{"model": "class-conditioned image flow-matching model", "arch": "unet", "activation": "relu", "weight_standardization": false, "attention": true, "lr": 0.0011, "max_precond_dim": 1024, "merge_dims": true, "adamw_lr_other_params": 0.0019, "epochs": 0.5, "final_lr_fraction": 0.1}
Rows from block 10, named by matrix and row number. Rows with one number belong to one channel. Each number is 500 + 25 x the weight over its row's rms, rounded and kept within 0 to 999. All counts start at 0. Numbers have three digits each. After the name is the row's rms in percent of the matrix's.
# convs0: first 3x3 conv (model.decb.0.0.convs.0.weight, 128x256x3x3), inputs 102-107, a 3x3 kernel for each
# convs1: second 3x3 conv (model.decb.0.0.convs.1.weight, 128x128x3x3, transposed), outputs 102-107, a 3x3 kernel for each
convs0.14 088:447490484510508502484488504482517494504499522500473466511501493478468487468493498538499541507478484522513435539491483467465492495482504505521501534516465578473520
convs1.14 082:524495522535537561483496512499491455481491527470492513491487520506508513538508471548537499491512477482495451499487504518550548523495506454545517487510493501502533
convs0.15 113:483472508513480493497490491492495536492534509482482490480516508491505486472499503542461463493475475489486541506469490542505511473531537512520458497507516540513505
convs1.15 107:536465503492472495497496541527506486516508518481541458462482519489487478511484450483488481470491488458546522454507552501508449600500499500524529504532480508487499
convs0.16 103:498491472529490504501479477546505532508525537482513484476490485517465484466498518464486481502488507504505505495476487497501526513497472509466474487509499490491506
convs1.16 099:491489505502492502475462483513543519507507504500472514500488477485496497495485510550505510526507509515533495503514511528474478430528532514522525559501523506509479
convs0.17 087:490463518485522523480490475471549511519524488452529485463494487472449500505502465478467515448495493488498517486471479484492517476476485498479489526538465479522500
convs1.17 095:505521490580507485497534498530473527528514444506504514514501485515478496514527522553502488513511478459514458522560542515552512529524535477538460478507520481538486
convs0.18 099:479489485499493528514504514471473510480479502475467483509537527481473541492531517509506491497504483502508527490440491477497497530462512505488472506493506490499534
convs1.18 096:501520489494513516489537498515481508474526479488479552546521519557478564479492471458545511496523490433520479528493500477457463513521492491499484525532505505477506
convs0.19 134:497485499483496510485500525489494498452453531486447493457522520488557557588526510487499516482516523508498510476465477523524537530487480496473500508511523497502488
convs1.19 149:482448503470531515537505512471485510524557495531520502509496537518511502507494511532495473482494507530495500520529485469450450479477491499489490491498497467489526
convs0.20 097:537524466520501527532486523506543491496476521494508473528547488504489511442483474491527500489509520504485541536510512474526513458457494496500486495479500505515495
convs1.20 105:511513460488511491518533496494493468450506557463499508490537498463531532485457501537488465539544514494463548459486548511501463455506511489498464480471520462502500
convs0.21 099:474500475480465559492490489524492512500508540445475529523517527504508469508523507494506517512507542507471501481516480539493445500500493508516480498480492469548517
convs1.21 104:481530531506497523480480490460467511485494521504479467536507507525491508520496507491522489523506515488474463528460476495491440509496519575508503458520504457496525
convs0.22 097:486513463532504509486505492533528480482502494473498523450533497503491509505495451461509510494507504467542498490509493480544488477468526479469536491474503505511520
convs1.22 093:493551486497493469517501460501478526499480503477483488508503490543528481477474530514487498511497522475507502558472495565500494490460499503499556539544535524515511
convs0.23 098:507535539474522488508480483501501509457488457493495470510506524524510509490508499491524504464522503458487516505483444479482492537553504443498481473500549537466518
convs1.23 095:447445526524511461519497454487509511546467459517501510532493520488510523487464500503461549518536519512503527506491478493498498492445443484496520472492507476438503
convs0.24 099:541470518526509500518509510518461470542475463497493510493497531522556510511510544498457494551484501460467472484496454468505510484539485508457532508509500500480478
convs1.24 097:460481491505484472504499463469478525494556468528507490512508476488471487466481511472506475486512549502480535496503485500484532489486506457550512473450501491512478
convs0.25 106:501497474519532505468520491498467507497497531528460480508526459495492484482499497469465462455455474508480519476498494489522528509492517513468493497529500526497515
convs1.25 116:486520492562505497489524540502520535531497501523513477519528504451494495487512480523491492474529506456460520546527474545515553517523491520488531550513545491503548
convs0.26 097:491488475477510493526513504502498516517512501471520491474505539487562490491556515510503525482482515492517527509454503508502473504523548470487500515481487475497502
convs1.26 101:500490523515534497528503489505511468503538474463454496530504518510523495513479509491497498486487486517529515490477478514486494477452503487463472476518480448504511
convs0.27 087:501516469472489513478493487496524511516476537501521485475493513504497479512514480515509511560491497519497484475465507488537470505496499462445504496520502502464515
convs1.27 081:528512490459507482521515477511497459444510537534514483466463481532519510487501486465514437516484488481470476491544481529543519528551497453506525527543474475465479
convs0.28 101:476520508506478546476498541475508501498480471512526471451485506463492465424491492508486513504441468512448507523506503508526518516465454482516521485509505507499465
convs1.28 100:486495416457502513517517495517495497514500488526480519487523529466460480471513551475510522549496512510562492529481473561485514524519445456499472534483479527492507
convs0.29 096:516558479533513528498484496465490484470481469497502501523482528541503475509514513510453508474508502534494539487497470545488517492494483504527475490547498562498502
convs1.29 095:483518495456485489569483524501499520507470470533499521501479509503516501499492502498518511507516507520478479476495490477448450553528525508536509463537474537525456
convs0.30 091:496500475501487538521561475480465487515506539465498479483478540489466525491496566503448492456499498510503494495483510497498528492480500475482480466480471473486485
convs1.30 084:509518525433507507516497515492538464478492475473480505497483498506503492492477528498470512491519514494501504472531516480500503469453472455497474524500472496497464
convs0.31 090:515452512510499524485501541516539564546505508508537508515484522471476518509521491529513510490521491514501505535492513498475551527459485534524520524515481554491535
convs1.31 080:469535515546501445490483525498516507494493498520531515504521530533509519521522494507539507523510473519513519522518482508514509529506475492522511483483483498483473
convs0.32 118:475492486507504533544500515556540484506523478557523504451461474480502490464500501526490494531458504536449486478523544468553506546471493518501518470514544472498505
convs1.32 136:499481422520496514555507495509510486472471470473510462492511518552508535471496496454488518447511554447522523463520460522506476478493524487467534482457500500489529
convs0.33 102:516509480506535480482483520490478504498469493493525512460543512478497513500534544530523526522495510480485502489500480489494504520496471481500455520483498498494522
convs1.33 099:511521509518458459495501476509543469494464451478464535507483495497520514527483516523533490535514501463494519488474521498461544483547499519516475541477538481527490
convs0.34 102:477475501473473525468498473486497508496475534514440530488516512472461538497500509531540487474485496479537479523473567494504430511468488511484493497529524485460507
convs1.34 095:479508500526485487476486497496480492550512500537498498502514487477439489481517453536477475467443492498460492552533498488487490495500488519512525505505565537518448
convs0.35 124:511524486477475504454513492531523413532529465548528501474465472489450487460492488520480430486485473464449489488490490463490527496518530490536531513503490557490481
convs1.35 136:533493504522509487499517481525502456482527515509504511458507483466473435499475507446505535470515530452501574503480485473475512497509509471449494456487541502482542
convs0.36 130:504540480514492492516508512474526494486497528504528521509497504488485519502513504521463509480500493480502513486510522478498490532514515465500497480494501511532527
convs1.36 131:474477523511519469465462499486485500505488483500500541496487486532505502503498542502512505484521555527462490473478484485528519523505504484547527491460479532531513
convs0.37 098:484513485456503484522496508468469527509506511481499498526511485461520493489497522415487508501501508500487485485517481499468511498478476512494489535486483497488503
convs1.37 100:488471489532504533514516509505503513531528497509533472495502503461482480466502501489474507510510502480502491530513505546510482550483491500513513515484531546510516
convs0.38 093:464504467484495515508499489478483495501493493513473518499505538490516482491496495508485528500468513473462474508564502512495453451478495503503490504532495463475519
convs1.38 084:509474500431452488528518487491474473481456445514497506534504526497495534483473490486502495490501545464487489508487490461528493462464483507485496521517506542474520
convs0.39 111:479478480448456498512513462507490531523508493495522474491498512514497492513480513470465464524458490512475461484489525476490467488462536491482447497519521474499474
convs1.39 119:526480489506462508520468523511506513483484482541501505498499506515478459495478481500473497484516505510554481538475493496466507503494504517508516528433483508498489
convs0.40 108:533490473520475515457503440508516538500524515462499526453520504473511499512482510511519477471516464468542472469470531509505503496472555495464472521526510525524455
convs1.40 105:534519528504506476494513530468515502522477508481534503554508532527480518503501504545490505482504507493504493471472581506523484422523562535528490474528494499492503
convs0.41 103:437501467499542508541501511478471500503484501495495510533507498472493504479469524462494484519518486519514523532520501511510541474483495505469461507492496494519459
convs1.41 097:532501508492500486477481485513482501497474510562501496511522507485526509508499486463496480507495521469495478525492516487536500471516494482503493525455484510478477
convs0.42 097:504476489477505505470507468470522540509522488535479473478480509506491507465495515481460530480479490493479475470473473489476463497469468528536460536511476449480509
convs1.42 094:466486496487528498518494520505524518512494538505499518502492518510543505503532475481479456513487493482501515499560459504506476429509482478515539474507534468497490
convs0.43 102:480471547500488529477494461535509544473548508497508522440500500471478495476499522551493469471487494506526434481476515467503471463510490524513511521490502497458483
convs1.43 109:534480511480452477450513540518498478480503492496488521531467504483488519521505514525549466509543523486454528498510490517469456526479512467528491519532582505502590
convs0.44 091:477489505505481504503519566503506523503521505514507527491515497474513536463507524501489523481477474516501510485497487455526485494518511488505505459494473474511509
convs1.44 085:490500515486470511504519572460495473541498512521495488511487481450511517499462500523503553506486486488466468526472473483505505458498521490487476492506516497502485
convs0.45 103:519483469482485484447494477501510498489479498506530475492516441531498540465480493463533449520459458407496517455473523521476484446482454470457519501509512516496479
convs1.45 096:485493492468536481487516498522476486429499501512521553500525504483472457514460486493501494474465508501510510494514484483503501531519494460529534507492518489480517
convs0.46 091:510512507474494509504522497497462487485525504529534481536522534507500471521497488532517481526527471485478474491516501532508501546502480492512535484493491500485454
convs1.46 086:492492502452476538590525536526500515523449483539565465526494505513546493487521508511500497505511517496479523513532481546489448541503500486501516522470545496508521
convs0.47 106:480531510533510495524503501479474520508465487503490451443475514482512547460517536495487471491482468526477504495499468468540509486483481551495492526497483517516519
convs1.47 101:475481530538469514497503491473499465503500525463497493499528491492548552483515526523461506499448505471485489515476561523506467405518548490510499535484515496511516
convs0.48 092:469478536443461450493451498482461462498484480496502512473508538494562504495460535480499461516494500511483483490512439499494513509513494488506544476481462551521486
convs1.48 090:497483535460490503513482486500527467507545481497502570498443490467510528492537517495492480480485508510508478512493524454535528490507517479503487487515520483484526
convs0.49 102:512464515519501488543539484503488505453486509515531552452529536502470500481464497546495530535541482510511519486495519492520475528476505494494538478506503472491450
convs1.49 101:513504497484463503482480453488488515482483541481559450508474492462492473545505487479527509536517455527451501492523458557525469502473538441521501505490473495496448
convs0.50 102:507500518499492487493498534522477483523456513488473478484498541473471493513523538486497474499435484520482507521481473472530499452549523483450561508509520528501494
convs1.50 102:512520500522530509508496475504528489513507508493526512541501534472503457447519516478476511489469488541504512533477550416522545456469478484477511479485495522500480
convs0.51 100:480488487461514497488490494470495485488528463482539478511485483491513488466489531522477478482472487474514498543519537501484525485533482502483511470539525513507508
convs1.51 100:437476476510470496550480487508518498525497526561518504509554506514542488498531498518478535550433532534490530539484478443510491522490467514521483509483500518496501
convs0.52 101:511496536536492510470485521475511499475518496497482493528502490515478488451505525509492499517483507516483502506524496511451497507470438520470553486494516485473520
convs1.52 101:461508478520486462509543539521503512546464504455494492508476466484512452480517506527494521502455542539470510527526435448504493566518504502458499436507531516465481
convs0.53 108:469464474465493461445497444465579475522477484480545478485502480512512492460495496485456466476499497506446512471498485504468465488493486508511492470479518484513499
convs1.53 093:522501522500468510480474482480493461488463462499508454540472488501506494446494509480483497525500486542503498499509497477493493523538520482453521504513445506495485
convs0.54 114:502537510562489529517534478512501495495488464488522488472526486498461498547542518525517488501489513520504532502533529448530521499472480519498492504566472498494503
convs1.54 119:483494528509459478447489485509512539468469544507459519497485499478504503491497506491522485487483495532489480517464584525497464421528556537494516511497510521521498
convs0.55 101:518528521529509489486543510498462525502492505511522499489491522530494497491520492557483503491524500534545492467524501520497497508507502506530496485510479509451539
convs1.55 097:455501466550479515465503541465516517522530466480490535495515502528485542472509475464514503458511472454523451468526457535470486507513456487544493472530502483483526
convs0.56 096:573458506452514478481504488520516483465494481496472528522461514484528499485454482535483493501503490496503460534507534508471491488502452552524493479488527482487459
convs1.56 093:519546526477521520507511549456494480464489512480479503497473509531484523475490520478489456509505474486493533445538473546494469476480478524482483531502501516475504
convs0.57 101:574469496527519471486522473469469519534521503538484499495485504483470516458523522535482501498487462502505469492455505510504519431463510496499478469524477516519501
convs1.57 098:474503506523467462499520497475463505486488551503488495505499478529507497528541493509500526425542531485484504503497478478494547463499539501530496483482524478478505
convs0.58 097:469480475520510469482491461461501503508503484499523487469556501498483467478514515471483468543483502496501483525524535503493529457464473512495466530500498459525467
convs1.58 097:468500526479469470483488500468503495492511492516526507521493543543517540486457485476494512485460478486474491551498490524496499463553429491464484482517482473501491
convs0.59 086:489481476484496508476453463498478454491485466510506509476490500523498475476502469519466502534505529520528518490520501513488482468495469495496510497557469510478501
convs1.59 089:437488493516498498522470485481459492508512489499478478475474499530486489494496530451511507476517505493515510510515493478504497523513482521522523477497572481507508
convs0.60 119:518535504501468519477514508476510526483554561449508529518491458479494482482504490507489494510476475562548507522464529495484510538525524504496502499511511477483496
convs1.60 138:527516499499500508492494525492480512519482492547484492449512507522494485517501500498541493515491509512503487567497480469505480468526493486540514492507507447478505
convs0.61 100:521491476509503479513486520505522502481480451461519537491513476509455503499492510528489509510488500500501507513553519469518534480535501503498494506521518513494456
convs1.61 097:506473500499483507569500534456499505526443472524498444492490466455546464512484549546453524520502469520458526484522499461492487484480552485466500512477558503521483
convs0.62 099:504488516508504462483522532474569483485541515503543514494495527465503495514514458526513515503537519527521496497485482471485487505515503449512487551458533527510507
convs1.62 095:527522522505483551492480504520505510513496482525520513546489503511537452542501521557504478501502461518467537472480508524509560498474517525487480545500558503490529
convs0.63 107:498517520450501471505509483506482449464476490496523510487478544475553485491492509502490481492488541465530512481475518515507533499487499512491494506473510484546481
convs1.63 111:490487522507500444501523514486495497482495488538527533523495512509510537553491539469483457455529487527525525508475522502506534532517483546498493478524506502489520
convs0.64 093:512494495481491488469469519519501497555512491488476520500498482492516476493529544492487471523502484485481470515492511500496517456521523506484524518495492473498513
convs1.64 097:448514541459501484507488502448508501495495488535506497490498552540525484520475501523509509465489530508505529540501500507527466433504504510514498487488494508521502
convs0.65 085:463507488526518504536500481537486516529493471551526514530525509485534487533486455524503505514516507479522499522479513460496476494512492522478502511522489472516528
convs1.65 086:519481497494516510474524496505479485480459503579489467517523494492476474495514477475503526542457465511524500502509487497509494540484547475511509514502583531529507
convs0.66 095:494479494438472506525518486536493500536473505527485499499534485496486515540510525470480483514498487507463543460504529485479536549507507493483500480501505490493520
convs1.66 093:479500525531493543517508532479491521493506523519487504506543501475494495486497478500516515505506560498489494513498529474457475494481493485491497473470485542486539
convs0.67 088:488485474524511551476508502501492483530482489515513508458505506478489539485473484515491468519486543462496510508486494478504526497521514484496491496494525530527499
convs1.67 094:493490470538487478469481505533515507489515522541480549506527530531486536481522503452557507537498534481513540585485447514499483440517504517484499480465478494512511
convs0.68 097:475475510465525497438530456538487511496520530501512484501543493492497533505516460479482517528519510517519517525531531477529470459469484527515497498498530542467540
convs1.68 092:559513441557483500533552549546523497491514484508468496473538507488511522483506500461495504504505482469512521477493523506498499559512462479478466478489522510524481
convs0.69 097:469479499494496535454478505516489508488476545502486503469511493461500523464480515506538524488494480467513532516520522502492504498471501470496487522489466471522525
convs1.69 093:487541507483462491531493509506506456506495479520476454522492521515465518535521498508509497542496460489552513483498488556518470518488518494524490566493459522494508
convs0.70 092:488480514478512502534495511492503480522509489523492532463502520528471496495456522513538501496485534457529545494530502514481546518502448522522483498487477473530499
convs1.70 051:493483502492531527454496508489489477532475537524473514482500530488457520526472500493482537512478516533527487504520524495500519452476512484510496515498511505549482
convs0.71 101:489454469510453509525510516509472528488504511531451502453486514543497504561510497489477511448460491522505525495537501486535496515492536527509532498488484473491501
convs1.71 099:493510489509459498478509556458491509480467495513476531490498500487524485508508495533481490517462454494501464536517482498473487427463501511502526462487490477513501
convs0.72 109:491531489508503516459533523477492493489497458493491495506491476486498488477474497506469484481512545517518531518558472477558491487497519484509509497496489539448475
convs1.72 119:544487524516427498493479463528509458506510509502510480500482459514531513484527494473484501498474479473474497496457475510487505484491521489514535510504518469491471
convs0.73 090:471512536493484480501522523511516494539514504511509492458492512483515500548514529494506488524509485501514561544537511513502482519459494454515471507482468471498598
convs1.73 087:508538498568508492468582528522475519529491475499507508486499484462504530531485518513548486519520513472534488515553492479462500451500508512494487465494500520497505
convs0.74 098:499537484488528498491472547482466496475463477487495527511505539566498584477515542429425509480492477438495496503522494504527512535509513536523495515525511510504533
convs1.74 108:497497524453469534566507485520494510477478492557504524471498511495486520486470504463515520502450525523502460475556538478507546420497503517483506520475469478478526
convs0.75 098:465494522484489472501490484515548536520477444501523504493512491477480539497473484492478461554452506440491558491472501504535472465497472541496440495490492472542534
convs1.75 092:530469490538444490530478481468539497464541482516469483512499466497496522485471520494457486510503533540520457461468523498490459558504467487485530477502501487530543
convs0.76 093:494488533488513521513458534575494528500512508488505486523497500513488476492478494513496474521524475495480548503513513519458504477476511521477493497525492544509503
convs1.76 095:529450496506456495523513517471502518515504546581471463503521487504507502514523479542537480470532488502467479534505527440507474609506530448489508492523491516520490
convs0.77 101:529510498523512516528487505473521503487497503508515506499481517494465473493500461544491525521505483516498492526473533498511490508524519498492493502536449530484517
convs1.77 099:499515479462483483497467477474480496479509494470438511501467482490492537515475455488499526477487513488549460504487495513485451469465522462494500462489525490475497
convs0.78 096:518498519499509545495542544491474495530519524498470502500480513532516545524483452548515501511520495480470521506488495498480496516497465512496510466476472511533489
convs1.78 094:469478558544530514511507498531506504495487461500511492503534530518475529523494475494503468451461496472494505488493464530539461507528465545511512486516496507512503
convs0.79 105:494499479519513460503474525516540506548538532473481491521490511486536474481500479498509530528522504483447508471484494493486549499510493529519493517527504483480513
convs1.79 101:519492515534478505500495512515493482537508481531473533517491473480489520460483473471512494512479506505511463496538440511479486460488520510467491495522492505538522
convs0.80 093:483488532502516502512497522482481504477514510475476504481492460489471528511491485507511493491537499485481551458494517519504509499508513470476485510511505485479511
convs1.80 090:480503493480444469489514515500500467512521495482531544528537524467476472491479514497475489502543500529462547492517503487542480475514497495490482503509526466527471
convs0.81 099:514472491501493513475491496484475524486482479511512496477498495475488522495487472479452494501492451541524475480501461484460474477511502454490505496465529513466515
convs1.81 097:474485502471507501495505481511559515525531552490519492484511467518467463505495488509518531482436498472458475500500505537505507541520518517474519560500497516543477
convs0.82 105:498494505457503516502509529485464519452507507465443508486448500437489543505518498503503507494468526489479459516496508485532532517456479522536480479512496452529480
convs1.82 102:459504491520486453479459501505493516529493492483453508522541505465505447495477483452528500457485509514469542493456542505485478482493518494495485502495497526509511
convs0.83 141:506474486483456484492494504495538476499527536513492482496498573481488507495470536482452470514499506503479506488443477524514507528533502469499475493494524523498472
convs1.83 159:505517505499517500521518511517481491541472521494484521523479428527494476500520523503521465524532480525515488478518472459483484492559483520504488508509494531479494
convs0.84 099:505469497478512509511479477503497501521476489535523500524558492518490490491472521441529553486517481457502512492521493500482469476503539516464472498505521487506476
convs1.84 095:506473500478473459451471486496496522527505519544518503466513450482509485474477527520486509504503503469503476525484472508475429517517494477490486492461514555445482
convs0.85 103:517485479501467492486548502482465512476529547495545509478437551491499530529476523500499469484482497490482499524470495507506528553554500494498545520521478477492520
convs1.85 099:501511531507473528501486466521474520509519500483486499506487499510458531504512511487522455505508484499524507531484501533471488478479531543445493528521483485487496
convs0.86 114:435431448504454461450488471481509481505526500475496454477481510524504516509468567509485473458474480482482487488492480477510506481494517495517519497511506545513512
convs1.86 102:486514530535498478482505479500475527532516468490477512477509490515465516463479500469497496515515503507509497485502480514537516482537522511485477470468497490506530
convs0.87 111:530500533484494513481496524531491462533514494494470490501489490507515468511506491532467500478471493472513519529499478488481493528518492560509484525501485533520494
convs1.87 132:545487486529488480517455503475537500484555500475529516512514501499520494521540487536456505488426481516504529520492464496510477528523461491505536511473543498472520
convs0.88 099:525519497538512517509495475512491479506487480486514501498534476497508541494512478508511486493523460513494506509495539517481507483479501478507501505456502460481522
convs1.88 100:469532540472500552488527513502500485488468573477456482505501475475461514499480478505521500492519541512502501488460516514471455512532547492465489548504479523509521
convs0.89 127:464507493491474503479491517493495500479510488477487471497520502508491518470503539504502540492498511494499504530509527550504504486484499503542482501497512479474496
convs1.89 117:503510517509491515521525532502496507520512524515526505534506489512496527526531499531474536538478512500492549487490506469511492480475503499476485509554468465511501
convs0.90 101:481495508530458475497527481499503509498456487493507506469521492512484510442536507496470497495517480495501546491526472536553510500486510522486496488471498514529500
convs1.90 097:524507524467491501497510517465535487529503521491553489490475525477491483505488471481520511475523523532453469521493428536518457488512495491504469452486489491459478
convs0.91 094:524466464465473496490494467473472517494495525521516535446516529498508500513466469479489481505491510470502510480552461503515497511472516489496501482488485456514492
convs1.91 086:501482498570532475489488504509525503525534514460484507485509513506518507474466477495513484484489533513483518477520485533472449509479476512523525461484531512462473
convs0.92 090:493539536539511479455525481486482535499469519470442488488500523501482475485474521495460524533491515505493489534502512507495510458475478539490490496468471539499502
convs1.92 087:524510527486477515493496533515466527479472486443495496518462514461499506463474499492483532499507517497543469464498520504521519513534478499489507470471521462540489
convs0.93 100:467475468521496469497485486505523537486540511488488459503473506513537534492474493495529546506493464489508482549517508461482470481482488486518488497473473534491523
convs1.93 099:507511504500506518442497469522511502508503506515512533525504473541501530462488483510543501491482442506503500522526513508515528445500496509473519551496481498525488
convs0.94 096:509534523470466507506500488439504484538483522471510506527515496484546475519488543509481502561466489502487476455504495507522486502508497491534477506525473480513482
convs1.94 089:506439432485441508509495503520500531481541532510488482495444518479483509496495502521529458508504523474543486489514490489508471537472497495508503487524531478511512
convs0.95 096:483512543492483448540479507472519529501497524493521548494530499498509497503493506496501479520515508513512537489513497559535501536480507531465523481558474499505515
convs1.95 089:517497475520498493481527485518470528509484516494478491526514521499478526563478519486493518485454505516465500488519544458526512530496507500493473503497487515497503
convs0.96 093:542546527541482490443483502508489488505507504547471474494509475473507474468546526522445526456487466497492480466490473506531490510503460504463540523502470485471479
convs1.96 086:463502510519517483514470523475552476541529500481514504489514538508528510535501492491453486490485455491525432490506509499477535494528524513522509479546485492514476
convs0.97 094:540528492513500515458502495501516484462551508474500517456455504514509510492482516502516538466498491494524481511455516494492526519508502494513495510511518502480477
convs1.97 095:533506508484526537469474474569465483500532500491495443498501478492502515510467451474516529460483491496486547534465523556512496478501466495420470463485472495523481
convs0.98 091:479494508471477526570497501464500507490529485489499506488506462502508531514502481503492505485491529477499550475471529508514499540514542492535525454498482496509487
convs1.98 088:485497487510476472472464473481488462481467515513501457491478489491533477510491523506521484465483476538507452486474495464533492489479482517522535466508468482475524
convs0.99 103:493509482449522469529520510477515513460500511457500520482501545536526497509520528534512511512494513495533503537457530517485494493507450491495474545522458496493479
convs1.99 110:500467476575518492505496506464523489489501514537530478498467491519470478493507479507530484498531470520500501521475491492461444505442495506484484518514462481507495
convs0.100 099:523515478519522463491504527470523480484508522506513505520494492512486482509497523493517513521486474501448506498487509515507489500493486534492513534467530521498465
convs1.100 093:515505535488521510541504482477488491445519517496514505494514500517510497464508511518454508560472488478487524447499513546469512546459466506508488505502525483508534
convs0.101 100:519488520471517515518496487479469478462456476456480454496482512540489510497501499485501490495474528497502473495460524535483499484502467473540514466524513512488488
convs1.101 098:493506483485502506549545508500472506481503516513488500464497491502541490514484489485523490529458482497494468545494478498510464532499508494498476516499497518469476
convs0.102 099:494506493537529520531478458506529506524491529454509517515519510493489489517441528507515525507514498479472534518512480503501521509483512526483556503512515516507470
convs1.102 114:510484464501516508484492537484495534512499502494507469517504495465498519488516501536457512489500512543460512493493466446500497534503499491527511523486456537518506
convs0.103 101:517492521509532514526503497506501515528470465496473470447487533466520492488517526476494518475491452423495482552515456529503512516495468489501502542490509474510520
convs1.103 116:538478514537561508495502467490492489515506565469496483532491524466491478492503505515453539498458483510463506487514479473459453527536505484501492487502517494528471
convs0.104 095:513488481444528472471504500535496460476519508515480526546510498493541533443479536523497504495501465485487478496483473551487493490493516508496511505498502509510504
convs1.104 090:513505499476508496520482511458497529498459522498504497459504497529570485483532479490477476474509489477514558518513541549525516506484508489510523483523481464472545
convs0.105 102:479517546512492518548502494501501483493502514519474492481507504485473489482538509500500476506514467527500458497539497476541495465535479483488468496506519540480484
convs1.105 097:474531514483449484420501486496454506492458467510509452516517522492511540496497506476493516496450498507533492497530473483505525452455505494486480516503526521488487
convs0.106 107:507502503493518538494499501486479480514475483490469514474496487524535523487486530500496510505526499460509490474512530528501480520487494511541507478490515489489540
convs1.106 105:483487470421526506555522507525506494468512527540477534519495505506497521534517521508479499490482531492477509468515533526550480524526489499478522500515514494472473
convs0.107 091:533515484531579494478519513514542518499515514515502471490497516479510493489457495487472528500518470472506492489449462509496506483516497552471539475533495506502484
convs1.107 090:467500470496482498517484522504531515527515498458518518489503503509502523512529508542497473504521496527489508471484451502458504507556497507491483488514488550489457
convs0.108 095:527530471497497501501485520526503499479493493511470535480497487477538510494499490477502513506501502523508517508487543500515516489525490491524471509504497524504501
convs1.108 095:492489542518505500431491510532542549517522524536492450495514547515487486481496578456471486490511489494483488508474493465487490508482551524514496456537463510479475
convs0.109 098:449466521461489536524466524548506507468545483523515496498504473505506478488490447537466448454497484499465448478489489461514488513458475435477492503473517517499492
convs1.109 100:546472483438482503513511530486511552466497510498511446496500508586522474489476512535512499507563486507527523530496488559513494446482483495511515558509468485503526
convs0.110 102:467491522472469495480531464535504445495493497564490486496498532501472501516457505506460472461482528512524474528489484518518517458502486477511494509469485490493481
convs1.110 101:487472516507480560493505520495487539526471505474522453515526537510525520497499528474488517498474452480532517516516493504484476511544501473486528526477504483499459
convs0.111 090:471520491482481465496505458522534509448501537488488503517457490505499518478501475458505489525522532469478455521483461517526489491514484520499522508495527453481488
convs1.111 087:494492511510492470506489459513487493490509501477488523513508509477524496434515528504512516514459452489455484534502482501511507526529508489487514499496525523502500
convs0.112 106:492460507458475505533497507479470545494450507544493500499498516518502548441531523454437508458476500494512483519516528533563506494502513510490502512519475495496520
convs1.112 113:518508498432481497505500518528516483476490482535495512464490499507491482533494471500500469490518454527494492474481477476514562542495524477490527464516469488494469
convs0.113 096:471526491526502501487503480524537491522510479490518498422493516445486511509498506513521479511506558529477519512474485489465519480464495485508508475494529509510512
convs1.113 100:463528473515482501456460498504503492531510459505499531491465474523478488475493531507523504473501484491575488515467536504526493466502518520509489489475529473515493
convs0.114 107:553473510528496492478556505571520470536471462532513474485483518473485510469458503471473455503466532480477477501460530498494479504486494501556571481463527477480515
convs1.114 118:562534502482516495444510512497519527530500484459520496513492495529489527459532537534447577507470487507469513478461517475537501523528456501466509481489492508512520
convs0.115 100:527492481488526506489473532497463487464500519537498491514501522524507445494455507497512491504480507515552503454527510542496515500543531517463496511492485531486515
convs1.115 101:518528523499475507493521513506560552475501534480532525479532488481504467485513490480489487521465504489491543463487536565506511567470507501514544508496497496536489
convs0.116 084:510500525513467536465472514515504490491501533486481507454478500461445492543475503488511505481486503536523510469503461501457462558515493547465521473455487532524494
convs1.116 082:491468470522499471489479483507523507508510485447533499500498527501486487549494503549562506503538507493515514492511473529529532498477439529523491484506486534543539
convs0.117 110:485494524481497499487511507519544488465531557479517510493484500533478475480501482479526485483485485492483480508500509521464484498491465496516518489489518520519496
convs1.117 123:515458534475484451479524518532497485394486467519487520520499524499520501507492488459470498539549475438486477505522494496552564481503469419514537487539512510480522
convs0.118 096:531501461499521532516517481522478535488492484515520516496493514487485474495521487524507491482485477464494496503466562526522469488506483523471501502475513483464506
convs1.118 094:535483496537467506502547525502483477478485478477532481520487486533483494485532458491472516534497493476558536554503526509526482519485582512489527514506465520497501
convs0.119 097:490508539548479503444503512517552514460542504469480473518478516497446517530510497554517495485491487458476502535486508470507524512497487451536473524490508524507512
convs1.119 096:464539490553546471483485487478480533554519501501492528502460511534470487542484514525493502522525528516461482533491496485509530491555475562502477513471486490524460
convs0.120 094:512491462485510511513474520526506506474499455490523528541497499500480493463505500523545503529471501453455488460467529503510497483534551492466544506499513526519451
convs1.120 092:479516527486517532541518533485489466490492517514525467468499521535501496532486533474508494498495474448525464480489509469517466490552503508488476502455516490516557
convs0.121 103:529494533502468490517504522505519501473506511497514477503473478499499509500478515485474480549536553555475510518502492487528492478519423514477499479484491528489546
convs1.121 098:524486504491479477478522503484469482523471508474483505524509527532509543487502476474502480498505503470495514509519517446537505480516546505490481509540560518498510
convs0.122 095:501474441514460478508476488494494494474492493554480511481524515520482514499538511514472492500521469518468457532494529491471525527518476528500496485474517497505485
convs1.122 091:473507479511456472484519477511515508499477493489500502504507497545518499484530535468505528483526504476499499483514506549520510479503506464434480471500483509510518
convs0.123 098:439509489526523481513548512504450477502468462486451430507473555441479480499460530496489475457471480481517462512526453528496510516488494524475510483534478489561532
convs1.123 100:481515520554536530527497506485508560517510542491485526478521458486516469467492462477469495515462482455489489471463513517528506500524531455484548465544481489502486
convs0.124 097:527461500486505494504514489502463520511484490510485521485518501499520474519459496509523494518485527517513529499529531485510494481490491535505530485498487490503489
convs1.124 099:507535495522548501521524538455533509556511531498548498497475495481437492479479516510510536508558525566511507503509518444489513497533509510485483465474513511492498
convs0.125 102:505533468497487487534533503489499462511483470490497503516512511491504499503516491536509491484483497503478514516514530482462494500436524445499499512493493532488506
convs1.125 110:476478504491478509543478492516490512499513500536489504482457512540463513520452517527499515501491501516500492498451507489415521435473530503493521514491520495498487